A small image-text matching model, trained from scratch.
Model: 8.46M parameters, 48-pixel images, encoder arch resnet_bottleneck, encoder norm batchnorm, encoder activation relu, encoder widths [128, 256, 512, 1024], fusion encoder layers 12, fusion encoder norm layernorm.
Training: muon at rate 0.0093, 5400 steps, batches of 256.
Data: trained on made-up waving flags, 195000 training examples, 7.1 epochs.
Rows from block 4 of the fusion encoder, named by matrix and row number. Rows with one number belong to one attention dimension. Each number is 50 + 12 x the weight over the matrix's rms, rounded and kept within 0 to 99. All counts start at 0.
# v: attention value (fusion_encoder.blocks.4.attn.v.weight, 128x128), inputs 0-63
# proj: attention output (fusion_encoder.blocks.4.attn.proj.weight, 128x128, transposed), outputs 0-63
v.20:39 24 58 43 49 58 27 51 40 45 59 50 42 52 51 33 55 59 48 56 32 58 57 59 31 52 25 43 50 45 39 66 46 67 64 26 49 47 40 51 52 48 55 81 44 58 52 52 42 30 41 55 44 58 59 30 66 47 50 50 69 80 53 55
v.21:50 31 61 39 50 49 37 53 42 53 52 60 36 40 49 38 64 49 64 53 43 61 60 60 37 47 51 38 45 52 34 43 55 53 49 35 54 60 55 61 57 46 41 64 45 68 47 46 33 50 39 57 48 45 52 32 67 44 46 50 50 77 50 48
v.22:51 45 49 57 59 46 53 60 45 66 47 51 60 41 36 73 51 56 45 27 72 54 49 50 50 50 45 53 45 41 40 54 57 55 41 44 47 46 48 52 56 51 56 28 61 44 45 34 58 52 65 49 40 49 58 52 57 37 43 55 50 48 62 46
v.23:49 41 55 44 44 59 40 48 27 43 59 49 38 56 57 69 58 47 69 56 46 63 52 59 44 46 33 45 42 46 40 60 51 57 58 22 63 56 58 63 51 40 39 60 44 58 43 31 37 50 49 54 39 49 52 37 70 42 41 49 48 56 54 36
v.24:39 55 60 62 06 56 63 56 65 59 36 26 63 62 91 38 48 72 43 74 05 77 16 61 81 54 53 60 63 42 46 48 38 32 80 42 56 43 75 52 67 63 19 25 07 59 39 58 43 25 13 31 44 56 37 53 60 67 78 66 65 54 05 54
v.25:47 64 36 48 37 56 58 71 41 55 45 49 48 55 81 94 64 47 58 54 39 72 63 61 92 49 34 39 54 49 57 47 34 37 63 29 56 39 77 38 76 44 34 27 17 37 44 20 56 72 60 72 45 58 49 60 80 28 47 52 36 56 45 45
v.26:50 55 45 50 55 38 42 45 59 49 48 56 48 43 50 33 37 54 50 49 42 39 46 56 42 49 52 49 33 44 49 44 51 56 46 55 56 57 45 54 46 50 49 62 67 53 54 61 44 49 40 52 39 51 57 37 42 57 53 47 46 54 52 63
v.27:52 41 51 52 55 53 45 51 45 44 50 48 41 55 55 59 55 47 50 68 41 42 55 54 40 34 30 50 39 41 50 49 51 53 56 40 50 51 48 58 42 49 48 51 58 52 51 41 45 48 61 56 58 52 49 43 49 40 45 49 67 55 47 47
v.28:51 42 41 52 97 52 33 51 41 45 54 52 26 30 03 99 15 36 53 00 70 53 70 48 00 59 13 57 61 61 40 88 59 65 38 32 75 60 66 37 55 48 86 50 46 51 57 27 48 53 64 40 13 52 75 46 63 51 24 66 47 70 97 36
v.29:43 36 58 45 43 73 51 60 53 61 44 41 48 57 57 39 66 51 49 49 43 67 49 46 68 43 63 49 75 58 44 39 46 44 56 26 54 22 69 56 59 49 49 43 24 40 54 35 50 39 58 52 43 60 40 55 63 49 73 42 62 65 50 47
v.30:49 38 46 68 54 59 44 30 63 54 54 63 62 44 27 10 51 56 39 24 53 43 42 47 50 66 53 54 50 39 42 42 49 50 52 66 48 52 48 51 44 51 66 71 57 62 58 70 49 38 41 35 26 53 73 52 43 57 66 62 46 52 68 54
v.31:52 43 51 41 61 50 30 53 36 23 52 54 26 53 55 37 53 50 54 62 37 38 67 56 28 44 52 59 34 40 50 58 59 67 41 42 46 63 44 41 45 42 43 80 39 57 50 77 47 39 49 73 66 41 56 44 53 36 48 31 56 68 56 43
v.32:41 42 47 51 48 52 50 46 44 33 40 46 47 51 40 43 54 43 47 45 44 56 45 57 55 46 55 58 47 45 39 38 42 45 64 38 44 35 38 60 56 51 50 63 56 71 44 58 48 53 46 65 53 53 63 57 55 61 59 55 42 62 45 64
v.33:49 53 64 66 38 52 71 41 76 29 35 46 78 59 66 51 61 41 48 39 42 56 45 63 74 34 33 56 51 83 61 41 45 21 45 06 48 13 35 70 80 55 47 61 15 46 38 55 39 51 50 51 60 39 48 66 65 53 54 60 47 35 43 47
v.34:66 62 55 40 81 49 61 56 53 61 64 62 48 44 49 53 56 56 42 44 68 49 45 42 37 43 55 45 72 58 50 41 61 52 33 58 45 70 60 36 41 55 53 52 62 13 42 35 62 48 44 34 36 44 53 48 50 37 44 57 69 61 52 46
v.35:51 47 29 46 40 50 41 55 48 71 58 46 45 49 46 39 45 56 37 40 43 53 48 29 23 67 56 48 57 28 58 80 52 76 62 73 51 66 58 40 37 49 56 31 66 55 75 57 45 37 49 55 52 60 53 29 48 50 47 24 48 60 59 49
v.36:49 58 60 34 68 59 51 44 33 51 57 59 35 50 38 66 49 45 42 55 75 56 52 33 36 65 46 42 68 50 49 36 48 68 45 58 46 67 53 42 44 64 51 33 54 20 45 51 56 48 44 50 59 42 62 44 56 49 46 52 70 65 17 40
v.37:48 65 52 35 38 44 55 42 31 47 65 49 42 45 53 66 57 43 52 74 67 52 60 47 42 58 55 33 51 63 36 31 49 57 49 66 61 74 62 43 32 50 58 47 60 32 52 42 61 49 61 61 53 44 52 40 54 37 58 69 62 62 41 43
v.38:64 48 57 68 49 50 57 55 51 45 61 39 60 68 62 41 62 42 54 50 42 59 41 53 67 38 40 50 34 58 64 60 52 51 42 30 45 44 34 35 59 35 45 37 33 52 32 45 37 55 40 25 49 36 36 51 40 50 37 47 61 35 59 41
v.39:39 33 35 52 61 71 47 41 51 59 67 40 40 70 53 40 54 52 29 40 22 42 50 50 46 48 46 41 34 31 72 60 45 57 73 67 58 38 58 44 32 48 60 31 69 73 65 65 47 41 56 60 32 63 64 24 32 51 43 23 51 79 63 37
v.40:51 42 55 46 66 50 62 46 59 23 56 47 68 56 94 67 56 48 54 60 33 46 48 56 58 42 21 39 36 69 60 34 39 36 51 45 52 29 40 52 57 35 55 53 43 42 37 34 56 55 59 37 43 50 46 62 30 50 45 73 52 30 46 55
v.41:54 54 45 37 57 40 49 47 50 39 52 56 66 45 64 55 46 58 56 48 52 47 48 49 44 45 52 47 50 54 33 37 47 57 48 49 46 48 46 60 56 47 35 60 50 41 52 42 55 51 52 52 52 48 44 57 60 54 49 68 39 33 45 62
v.42:43 50 39 36 56 47 45 51 37 51 53 60 40 47 51 51 56 60 47 54 41 49 51 46 32 64 62 47 46 32 52 48 49 57 54 63 64 64 61 49 38 51 49 51 62 45 63 53 60 47 52 56 42 44 51 39 53 47 51 43 43 54 55 48
v.43:54 47 48 50 58 50 51 51 55 51 51 51 55 47 53 50 47 50 52 42 55 48 47 45 45 47 47 47 55 53 45 52 51 49 48 51 42 48 49 56 57 54 48 52 46 46 49 46 46 41 46 47 55 55 51 52 50 59 47 46 46 50 48 57
v.44:54 48 52 60 59 39 41 60 52 33 33 55 64 37 61 57 39 47 56 43 34 39 48 57 58 43 43 50 33 45 37 61 57 32 50 39 49 36 40 61 75 48 28 72 48 52 36 47 64 54 44 31 43 40 46 69 41 48 51 65 36 30 52 56
v.45:60 50 55 48 51 57 53 48 51 59 53 49 50 64 42 47 53 53 45 44 61 58 52 46 53 56 57 48 60 44 52 53 51 62 49 52 43 57 51 39 42 54 62 39 55 46 64 48 41 43 55 56 59 50 50 35 61 50 46 34 55 77 55 44
v.46:35 55 59 20 41 55 52 38 40 76 57 63 28 32 43 55 49 60 41 77 65 56 66 48 25 73 71 51 67 51 44 37 42 48 42 68 54 83 51 51 28 66 62 43 68 32 60 37 57 46 60 60 64 49 63 18 73 38 71 52 65 62 34 54
v.47:55 60 51 37 53 51 53 46 44 46 53 58 46 46 46 52 53 49 57 51 72 55 48 49 45 57 57 47 67 58 27 30 51 72 60 59 34 51 45 60 49 50 51 54 50 42 37 45 54 36 57 62 62 43 60 51 66 53 59 68 47 52 37 55
v.48:51 41 58 60 35 44 40 35 55 52 32 56 46 44 37 32 43 46 47 38 26 47 33 61 73 47 47 45 32 40 45 48 51 35 70 42 50 31 47 68 62 58 49 67 44 65 60 63 63 60 43 52 50 54 55 62 38 56 57 43 19 27 50 45
v.49:36 54 40 38 46 54 35 42 24 60 59 56 39 57 41 32 47 39 39 45 43 53 57 44 29 57 57 33 49 39 65 42 49 47 47 61 60 66 57 36 28 53 60 39 70 62 69 57 38 37 52 63 56 54 51 35 53 52 35 28 57 96 60 47
v.50:42 42 43 57 41 45 37 47 51 82 60 44 23 59 25 32 56 41 35 53 36 56 54 40 48 67 60 43 52 40 65 69 47 55 70 59 58 57 57 42 31 53 82 31 62 67 72 69 41 46 47 61 66 57 45 24 42 39 50 14 59 74 64 27
v.51:65 45 72 58 62 44 52 51 68 58 54 44 52 44 54 40 42 55 45 45 50 44 41 67 75 34 44 51 44 50 66 56 60 23 44 37 34 38 47 50 66 52 43 58 28 56 25 54 44 54 40 32 40 44 48 57 35 49 47 43 69 47 58 35
v.52:53 59 44 33 55 49 50 54 49 61 55 54 49 40 44 49 46 56 47 52 68 50 45 36 37 59 57 45 59 48 46 63 49 73 49 60 43 76 51 46 41 49 45 50 58 32 62 38 47 35 51 55 60 58 52 37 60 58 45 51 46 62 45 57
v.53:68 56 65 62 54 43 57 48 60 66 46 57 61 34 45 39 43 46 54 35 59 50 37 53 63 43 44 45 69 51 45 60 61 42 50 43 38 58 49 51 58 60 44 57 37 41 45 39 48 44 43 36 61 50 50 56 50 46 40 45 48 28 54 51
v.54:50 54 54 12 77 59 65 44 44 45 60 63 43 31 56 82 61 55 57 41 92 54 60 48 21 48 54 37 62 68 27 10 55 58 35 74 49 82 47 61 43 66 56 62 55 07 43 26 59 42 58 62 52 49 76 47 81 51 49 76 55 62 16 70
v.55:60 61 58 48 56 37 47 48 48 53 54 57 58 38 50 53 46 55 54 49 56 43 49 53 51 48 59 49 60 55 36 47 55 49 42 50 51 62 58 42 47 50 40 53 48 31 53 35 60 49 48 44 50 45 40 48 52 43 40 56 44 32 57 50
v.56:36 44 38 38 52 54 51 52 57 39 55 42 44 54 55 66 54 57 47 46 45 49 56 44 35 55 54 57 37 43 43 42 37 63 61 57 51 48 48 62 46 48 43 51 66 50 56 58 51 42 64 71 44 59 55 42 56 48 55 58 46 73 48 52
v.57:55 39 33 38 79 52 44 45 30 61 67 59 27 67 46 42 59 45 37 41 41 35 45 39 17 64 59 43 58 31 51 45 44 74 56 66 53 70 59 40 26 55 59 39 70 37 70 55 60 56 61 49 40 39 63 08 54 48 56 27 49 83 56 58
v.58:48 55 34 23 53 55 44 49 30 71 64 57 42 43 46 48 51 63 40 56 56 42 53 42 15 71 60 45 48 36 46 46 50 81 58 72 57 76 56 42 22 43 56 47 84 47 70 48 58 40 48 54 51 55 53 34 48 48 49 49 49 59 46 55
v.59:51 67 66 52 58 43 57 55 53 50 50 70 52 44 44 52 67 50 45 53 85 59 48 47 51 55 57 63 70 70 44 39 53 45 25 53 47 71 50 53 55 60 57 67 44 25 31 42 45 50 51 48 69 42 54 56 65 44 58 64 82 40 29 56
v.60:77 60 56 43 35 30 53 55 60 56 70 35 75 35 77 51 24 60 72 65 54 49 49 43 79 27 37 36 37 41 30 58 55 47 60 48 52 53 40 46 48 23 46 40 40 70 41 24 52 69 65 44 54 59 17 34 35 53 35 67 19 06 82 49
v.61:41 49 56 49 55 48 55 45 50 47 47 51 44 60 49 47 55 48 49 52 44 56 53 54 51 47 49 60 46 56 53 43 45 40 43 48 58 51 50 56 50 50 51 56 53 43 55 57 54 52 52 55 53 50 47 52 57 50 51 52 48 60 53 44
v.62:49 22 33 90 25 67 24 53 38 49 51 27 59 68 71 34 32 57 38 43 00 34 28 56 83 25 29 53 14 40 66 99 29 41 90 14 75 00 50 58 53 24 65 33 37 86 48 72 46 61 39 40 40 70 14 44 00 69 30 24 18 37 76 17
v.63:62 57 46 54 42 31 47 55 54 54 40 46 44 31 37 46 35 54 66 51 57 51 36 52 51 52 59 56 53 48 37 53 56 60 48 54 39 54 54 49 56 50 40 67 46 56 41 45 49 53 42 39 56 54 49 63 46 51 61 60 39 26 47 56
v.64:46 46 40 62 46 57 39 48 41 36 51 53 49 56 43 40 40 60 46 42 55 43 51 38 44 46 62 50 64 29 52 52 36 53 48 60 45 44 63 47 51 52 48 49 42 58 55 53 55 55 49 47 43 42 55 65 56 57 52 46 52 55 60 50
v.65:46 54 46 56 56 51 51 45 53 48 54 53 49 54 47 43 54 45 50 42 41 50 48 42 44 48 53 51 41 60 48 49 48 45 44 42 55 50 60 55 61 51 46 54 52 58 59 45 48 50 57 64 54 53 56 47 54 55 46 51 42 56 49 44
v.66:50 50 56 13 46 42 66 80 46 18 25 50 47 01 74 82 69 48 59 40 54 46 89 68 76 13 40 59 78 30 48 55 47 50 19 75 55 15 30 32 57 52 64 26 28 29 53 68 52 51 46 89 66 32 37 99 51 49 00 79 57 00 60 47
v.67:67 64 53 60 58 49 51 41 49 50 36 52 48 51 49 63 67 50 61 41 64 56 50 63 56 47 37 50 60 44 48 58 54 46 31 58 55 59 36 44 46 55 56 45 44 45 42 54 42 41 63 49 59 39 48 60 44 63 47 61 45 51 35 43
v.68:56 52 46 52 59 45 52 52 46 45 31 50 53 45 43 48 46 56 47 41 56 45 40 53 51 51 60 57 51 41 47 42 55 58 50 58 53 44 46 54 41 59 42 39 49 50 47 59 50 57 40 43 45 40 48 55 52 47 52 48 52 52 52 54
v.69:45 52 47 54 45 52 44 51 46 51 52 57 44 54 53 35 45 63 47 54 52 47 51 44 32 53 60 64 59 52 53 57 47 50 48 67 42 50 62 43 56 52 45 59 34 47 52 54 57 51 51 46 49 39 51 58 52 48 53 38 53 60 61 44
v.70:48 41 45 42 53 46 48 50 51 55 54 49 51 42 54 51 42 43 48 50 54 47 51 50 46 56 40 50 38 50 48 54 42 47 49 44 53 48 38 45 58 49 50 57 53 38 62 48 49 35 48 45 69 56 68 44 59 52 61 59 36 35 50 57
v.71:64 55 60 77 50 61 46 45 53 47 60 59 51 70 55 55 59 49 47 50 62 44 46 47 39 55 50 49 60 53 50 54 54 42 45 72 46 65 79 50 27 46 46 50 49 54 45 51 51 56 58 32 39 45 40 41 34 49 51 33 64 70 53 40
proj.20:47 55 22 53 48 45 50 65 48 57 38 48 49 55 63 54 72 41 54 36 37 54 50 47 80 46 75 46 38 30 75 46 41 61 49 82 66 55 56 47 57 40 49 20 65 47 45 67 49 66 55 48 63 36 50 66 28 36 60 33 37 38 44 46
proj.21:53 56 33 50 38 51 46 61 43 40 34 48 66 42 62 50 31 55 47 35 51 48 51 43 69 59 43 57 42 43 72 59 37 65 61 68 54 50 49 40 41 53 54 29 56 40 42 65 59 56 71 57 51 51 45 54 36 50 71 43 53 35 45 45
proj.22:61 64 63 48 51 48 72 46 61 36 61 51 38 62 49 35 49 44 57 65 64 37 47 33 53 58 48 40 54 64 48 41 48 51 31 67 44 51 31 47 41 57 65 64 55 39 53 48 51 42 43 45 38 43 54 66 44 73 23 50 51 45 70 41
proj.23:55 43 46 52 54 36 40 70 67 51 46 57 49 35 54 28 44 45 50 48 43 43 59 43 53 43 59 49 48 40 72 37 45 54 53 89 35 41 50 39 45 52 51 29 50 47 42 82 58 56 57 48 62 46 53 60 35 51 61 42 61 43 40 50
proj.24:55 13 28 68 77 50 18 59 26 39 33 56 34 54 50 53 60 54 54 40 62 24 53 53 57 23 27 45 61 70 54 63 63 53 62 23 49 64 75 62 47 14 31 82 42 79 48 41 51 51 89 36 53 80 26 26 48 35 74 43 70 66 45 59
proj.25:59 43 63 72 70 47 31 39 45 54 38 39 50 53 28 12 18 51 45 50 60 26 37 71 26 44 40 52 73 42 43 55 68 29 44 67 17 46 54 62 43 59 59 83 85 63 44 83 51 45 57 09 46 73 39 56 33 82 66 42 85 31 56 43
proj.26:45 62 44 45 40 72 56 45 57 60 51 41 49 63 48 55 72 40 46 51 55 65 57 32 57 61 42 47 63 55 45 55 42 50 46 46 59 52 44 45 55 38 54 46 48 44 58 55 56 46 57 62 63 40 50 50 58 45 42 46 49 49 50 46
proj.27:49 49 48 56 47 50 49 55 59 36 56 47 52 55 50 42 45 55 58 31 47 54 56 40 56 63 68 47 42 49 50 51 40 54 37 59 57 49 51 51 60 49 55 46 42 54 52 50 49 50 40 51 50 46 57 58 62 49 52 52 44 45 53 47
proj.28:71 61 68 59 35 00 93 59 69 58 67 66 63 71 43 00 61 46 59 58 51 75 40 22 85 49 93 40 44 01 65 05 17 62 06 99 29 31 01 18 28 31 52 16 61 28 38 22 17 42 30 18 93 23 60 84 56 66 10 44 28 16 42 61
proj.29:59 46 43 68 47 43 51 52 29 45 35 43 52 43 54 51 34 55 56 48 64 24 40 57 60 45 29 60 47 51 58 58 49 50 70 51 24 66 61 59 39 52 39 61 47 68 43 54 50 69 44 47 49 66 44 44 43 53 77 51 47 34 37 48
proj.30:49 59 37 20 47 49 58 59 38 67 57 33 44 54 66 75 55 38 40 63 59 69 56 50 46 34 61 38 50 46 60 59 39 63 62 40 66 61 29 44 59 43 29 29 51 35 58 44 58 65 42 69 64 44 34 41 48 44 32 27 39 57 34 61
proj.31:37 56 19 44 44 54 49 45 37 80 54 53 57 56 59 53 63 52 44 30 40 67 49 42 67 54 47 34 55 39 55 54 36 57 52 48 75 33 56 41 56 45 61 33 50 47 62 40 45 47 42 61 61 51 44 44 51 49 50 50 37 55 48 69
proj.32:47 66 57 40 54 67 53 46 55 61 46 49 58 42 54 60 60 57 53 66 60 45 58 45 41 55 47 46 46 53 53 56 50 56 44 66 53 74 44 39 40 42 56 38 53 34 60 52 67 47 57 49 53 36 50 36 58 44 43 50 53 45 50 43
proj.33:48 45 41 55 59 62 56 33 26 65 31 42 25 36 25 35 44 43 73 58 44 46 54 54 15 56 63 55 17 09 55 60 62 84 68 77 38 70 51 53 33 54 64 43 54 55 62 32 50 35 39 55 57 48 70 34 58 47 24 55 50 56 65 58
proj.34:43 30 43 65 22 46 42 57 42 50 39 39 55 60 48 24 37 56 41 48 44 55 60 42 65 54 56 55 47 32 54 54 46 36 61 36 43 39 41 58 69 49 45 47 45 69 55 61 51 40 55 56 52 64 39 54 34 64 58 45 47 46 54 61
proj.35:48 53 74 48 52 27 48 62 58 25 55 54 50 57 53 62 52 52 63 66 50 54 45 60 76 40 42 49 48 70 50 29 54 28 40 28 54 45 55 51 51 47 35 58 27 55 22 44 48 62 54 44 46 45 31 60 35 40 50 61 49 57 36 40
proj.36:54 37 45 73 27 36 48 65 62 45 41 51 53 70 62 40 54 64 35 48 50 46 46 39 82 66 52 65 52 44 61 48 41 38 64 57 55 39 46 75 53 28 32 70 55 68 41 45 47 42 54 45 28 62 34 63 46 46 57 32 36 49 43 70
proj.37:67 29 52 67 60 41 40 71 59 49 57 46 60 66 69 54 34 60 40 53 34 44 47 46 58 58 49 69 64 62 57 67 43 38 44 52 44 44 33 67 62 69 40 60 35 47 43 47 46 54 52 34 20 43 42 68 47 62 62 32 44 53 42 72
proj.38:49 33 48 48 34 55 56 39 32 46 36 49 43 33 24 46 38 58 46 54 46 41 53 45 40 53 73 50 56 43 52 49 54 57 55 65 49 27 71 60 46 72 60 58 63 57 66 47 41 25 61 69 62 52 59 46 53 55 49 63 44 48 69 52
proj.39:54 71 76 36 47 26 57 71 49 31 54 54 58 37 54 67 44 57 62 57 75 48 47 49 68 45 59 48 60 63 28 49 50 46 52 30 46 66 57 51 49 53 43 50 23 20 29 38 47 67 33 46 62 48 33 58 62 33 68 50 34 27 46 60
proj.40:53 56 50 56 56 62 57 49 40 71 60 60 49 41 20 50 50 52 44 37 52 31 52 43 39 62 82 53 40 44 29 58 63 66 66 44 58 63 52 53 42 74 49 49 55 40 52 48 30 38 38 69 45 56 66 47 75 61 50 51 49 37 49 54
proj.41:49 55 43 54 54 61 45 41 57 71 51 52 50 49 41 58 59 40 58 54 45 53 52 62 55 51 50 46 48 61 53 55 56 44 50 43 53 58 44 47 53 46 61 46 56 51 51 60 44 50 51 57 47 48 67 50 49 52 49 60 55 45 49 45
proj.42:59 54 62 51 45 50 39 61 63 49 47 53 52 52 59 48 52 55 50 55 66 47 60 49 57 50 42 49 67 64 47 51 48 44 47 35 45 46 48 51 55 47 42 46 46 53 37 55 47 52 49 46 52 50 41 48 42 46 59 44 55 53 39 57
proj.43:43 58 51 48 50 47 50 43 50 57 54 51 51 48 44 49 53 50 55 48 47 56 49 63 62 47 55 49 43 48 52 44 53 46 60 41 53 61 47 45 51 46 54 49 53 55 54 58 58 56 47 59 55 50 55 50 54 46 50 53 48 48 49 39
proj.44:42 47 28 34 61 66 49 34 54 67 51 45 37 54 25 37 76 52 55 49 56 57 59 51 20 45 66 31 55 41 54 37 59 61 53 53 62 45 45 35 34 44 72 23 51 62 67 52 33 39 53 74 70 51 67 37 56 66 49 47 60 57 60 32
proj.45:42 46 62 51 42 34 47 54 50 38 45 43 51 39 57 51 35 45 55 61 45 47 35 47 66 40 37 58 51 58 55 51 45 41 57 53 58 52 49 58 56 53 39 60 47 52 36 54 62 51 50 40 42 56 41 59 39 42 51 58 45 51 50 48
proj.46:51 44 52 65 50 40 25 82 63 18 50 46 54 60 79 51 49 57 49 23 38 50 33 46 75 54 33 54 57 51 55 59 54 59 37 64 51 58 37 66 51 35 20 57 38 55 36 65 62 59 39 27 26 57 26 83 37 43 46 25 40 56 33 53
proj.47:41 47 52 59 55 53 47 54 56 56 56 42 63 48 61 58 57 44 43 65 34 51 42 53 57 53 43 59 37 66 51 47 42 29 46 50 67 61 46 43 54 49 45 44 51 51 56 66 59 62 54 44 36 54 62 70 45 55 47 44 45 51 42 47
proj.48:43 66 39 33 62 73 67 56 63 51 53 31 30 58 48 49 78 55 53 59 83 51 51 47 22 24 52 48 53 49 49 57 51 43 43 47 51 62 39 33 40 34 53 32 68 55 66 37 57 48 42 57 73 31 60 39 66 69 30 44 59 43 66 46
proj.49:63 63 85 24 43 47 52 68 67 40 56 52 65 36 63 64 43 71 55 49 58 48 55 51 87 49 50 67 58 61 35 58 51 52 58 41 39 55 40 63 63 38 43 60 33 30 30 46 72 54 31 46 44 37 34 39 55 33 83 59 30 46 42 54
proj.50:63 53 69 40 55 42 68 77 56 12 45 44 54 51 62 57 42 56 50 58 69 43 32 38 62 24 27 60 58 53 47 57 42 43 39 50 42 49 56 57 52 50 30 61 38 43 31 18 61 60 44 22 35 44 28 65 46 50 46 38 31 43 42 60
proj.51:44 40 32 56 45 57 67 46 33 49 41 39 33 55 41 39 48 44 50 33 56 46 49 38 37 42 66 45 42 31 53 58 45 73 49 61 46 45 53 48 43 54 69 38 53 48 75 35 46 50 58 57 71 51 48 40 67 58 44 45 38 39 66 54
proj.52:49 46 56 61 47 44 43 49 66 50 52 57 55 57 57 53 61 39 53 62 34 56 43 65 65 46 36 54 56 62 57 33 50 29 50 50 62 45 54 52 52 50 42 57 44 66 42 66 55 63 56 50 44 49 45 58 32 39 52 56 54 51 41 42
proj.53:33 36 29 48 48 59 49 45 55 46 49 31 34 55 39 36 55 44 51 55 47 53 52 53 44 32 57 52 30 34 62 43 50 41 51 51 50 45 45 50 50 48 57 45 52 70 65 55 60 49 60 59 60 57 54 48 42 63 35 54 50 56 65 37
proj.54:39 56 42 71 45 48 26 56 64 68 57 60 76 65 66 42 52 45 34 70 32 42 52 66 89 68 49 53 52 57 49 45 37 54 62 37 56 62 37 50 71 33 37 50 51 55 37 81 51 44 43 59 27 65 52 63 35 42 70 39 54 56 38 51
proj.55:52 36 33 47 46 57 46 51 56 62 47 42 43 59 44 37 49 45 48 49 48 56 48 44 44 41 44 53 52 44 54 55 50 35 51 47 43 37 44 55 59 53 50 50 55 65 54 63 46 47 50 46 47 53 54 53 43 68 50 54 54 54 49 49
proj.56:57 62 57 53 62 43 42 44 52 48 61 70 67 46 66 61 51 46 55 70 44 51 55 56 59 60 42 42 63 77 45 52 48 44 46 54 60 65 50 39 44 40 56 54 44 40 31 46 40 65 45 42 44 40 50 61 57 28 62 51 49 35 28 52
proj.57:54 69 54 27 29 35 50 80 52 26 48 38 74 39 62 56 52 68 51 59 65 62 52 41 92 50 36 51 71 61 46 55 50 20 56 31 54 59 58 57 74 37 25 57 51 54 28 62 50 52 33 43 46 69 25 65 46 37 56 47 34 30 49 61
proj.58:48 59 80 43 48 44 40 64 74 43 60 68 57 66 70 66 55 62 43 56 54 59 46 56 78 61 46 60 54 81 44 47 50 29 44 29 62 42 62 60 58 48 36 60 35 47 32 70 49 61 47 52 37 51 32 66 46 40 57 54 45 55 48 55
proj.59:39 32 35 60 31 59 29 47 45 57 34 38 51 65 69 29 33 58 48 60 28 48 61 50 43 52 41 50 37 22 62 53 48 59 54 68 44 38 43 44 56 48 39 47 59 63 63 56 62 45 56 42 40 67 39 48 37 47 59 37 53 77 65 59
proj.60:50 37 38 59 84 57 71 28 54 23 70 74 31 46 15 63 46 33 44 56 10 60 46 63 30 43 39 62 34 90 32 44 57 45 26 52 52 50 50 55 57 91 78 38 41 31 62 57 31 38 74 60 42 59 99 71 63 66 61 76 57 03 46 19
proj.61:52 53 49 49 42 60 47 46 49 45 54 55 54 42 61 53 46 49 47 48 55 48 57 46 50 48 43 47 54 47 48 54 51 63 53 54 42 51 52 44 44 46 54 47 52 52 47 41 53 43 42 50 43 48 51 43 48 40 59 49 50 44 42 57
proj.62:60 61 84 31 89 04 75 41 35 43 52 65 32 30 11 78 53 52 67 34 83 50 55 54 10 46 74 44 61 55 39 27 74 51 33 53 33 62 85 56 33 94 55 40 44 33 66 00 21 50 31 49 81 30 88 35 73 50 00 70 38 21 45 50
proj.63:45 45 38 54 47 77 49 40 55 56 53 52 49 69 49 45 63 48 37 56 41 56 61 55 36 48 37 45 44 55 58 39 47 37 39 48 52 36 50 43 48 51 50 30 59 53 69 62 52 52 72 62 52 50 60 54 45 62 37 50 64 66 59 38
proj.64:56 57 57 47 60 35 48 60 48 52 44 44 46 42 64 72 47 46 50 51 48 51 47 63 56 60 48 41 43 67 54 52 70 53 57 43 56 56 33 49 45 54 54 49 52 34 49 52 48 54 49 49 57 52 49 27 39 38 58 56 52 46 42 48
proj.65:47 55 56 50 43 53 52 49 54 53 49 54 61 41 53 54 45 53 64 51 57 50 53 64 64 46 64 51 52 51 42 50 52 50 55 43 43 52 42 47 44 47 47 58 47 46 45 44 50 49 39 51 63 46 48 52 52 38 66 58 43 35 38 47
proj.66:49 69 08 56 62 18 55 35 46 48 73 73 68 85 39 70 19 19 52 20 10 56 44 53 34 63 27 66 31 50 74 40 49 52 66 39 25 56 09 60 79 50 53 73 42 30 28 38 34 54 37 43 59 56 53 76 59 21 91 41 74 62 69 65
proj.67:42 38 49 40 37 50 54 44 31 46 61 51 45 49 50 43 45 33 46 62 47 47 63 37 46 36 47 52 41 35 60 25 44 61 58 57 38 51 58 53 62 59 62 58 41 52 46 45 41 60 39 41 40 61 48 41 32 43 57 40 49 65 61 56
proj.68:39 54 50 44 47 61 46 39 41 61 58 50 49 53 57 52 44 40 47 61 44 53 62 47 52 55 48 43 43 62 57 59 44 41 45 38 48 48 52 41 55 43 52 53 54 41 55 50 45 49 48 60 57 60 54 50 50 55 48 43 51 50 56 46
proj.69:54 48 53 49 40 46 53 47 43 55 41 40 56 62 45 56 48 48 50 41 59 54 38 50 63 42 31 36 52 49 52 54 55 43 50 39 51 40 49 51 39 43 57 51 56 56 49 45 46 53 54 40 56 59 50 41 44 50 46 64 47 50 35 50
proj.70:38 50 38 55 54 40 37 53 59 59 50 50 38 60 58 47 67 53 56 37 34 50 47 56 50 55 70 46 55 54 45 47 56 46 58 52 57 61 38 47 50 55 43 53 53 75 56 57 55 57 50 65 44 50 34 55 50 52 53 51 60 49 51 44
proj.71:60 32 67 56 37 52 51 48 24 43 48 43 57 32 44 45 40 60 53 57 50 43 49 42 67 50 47 41 41 38 43 48 41 66 54 48 46 45 64 51 55 53 57 54 44 32 48 42 43 58 57 45 45 62 62 46 52 50 59 54 36 49 41 56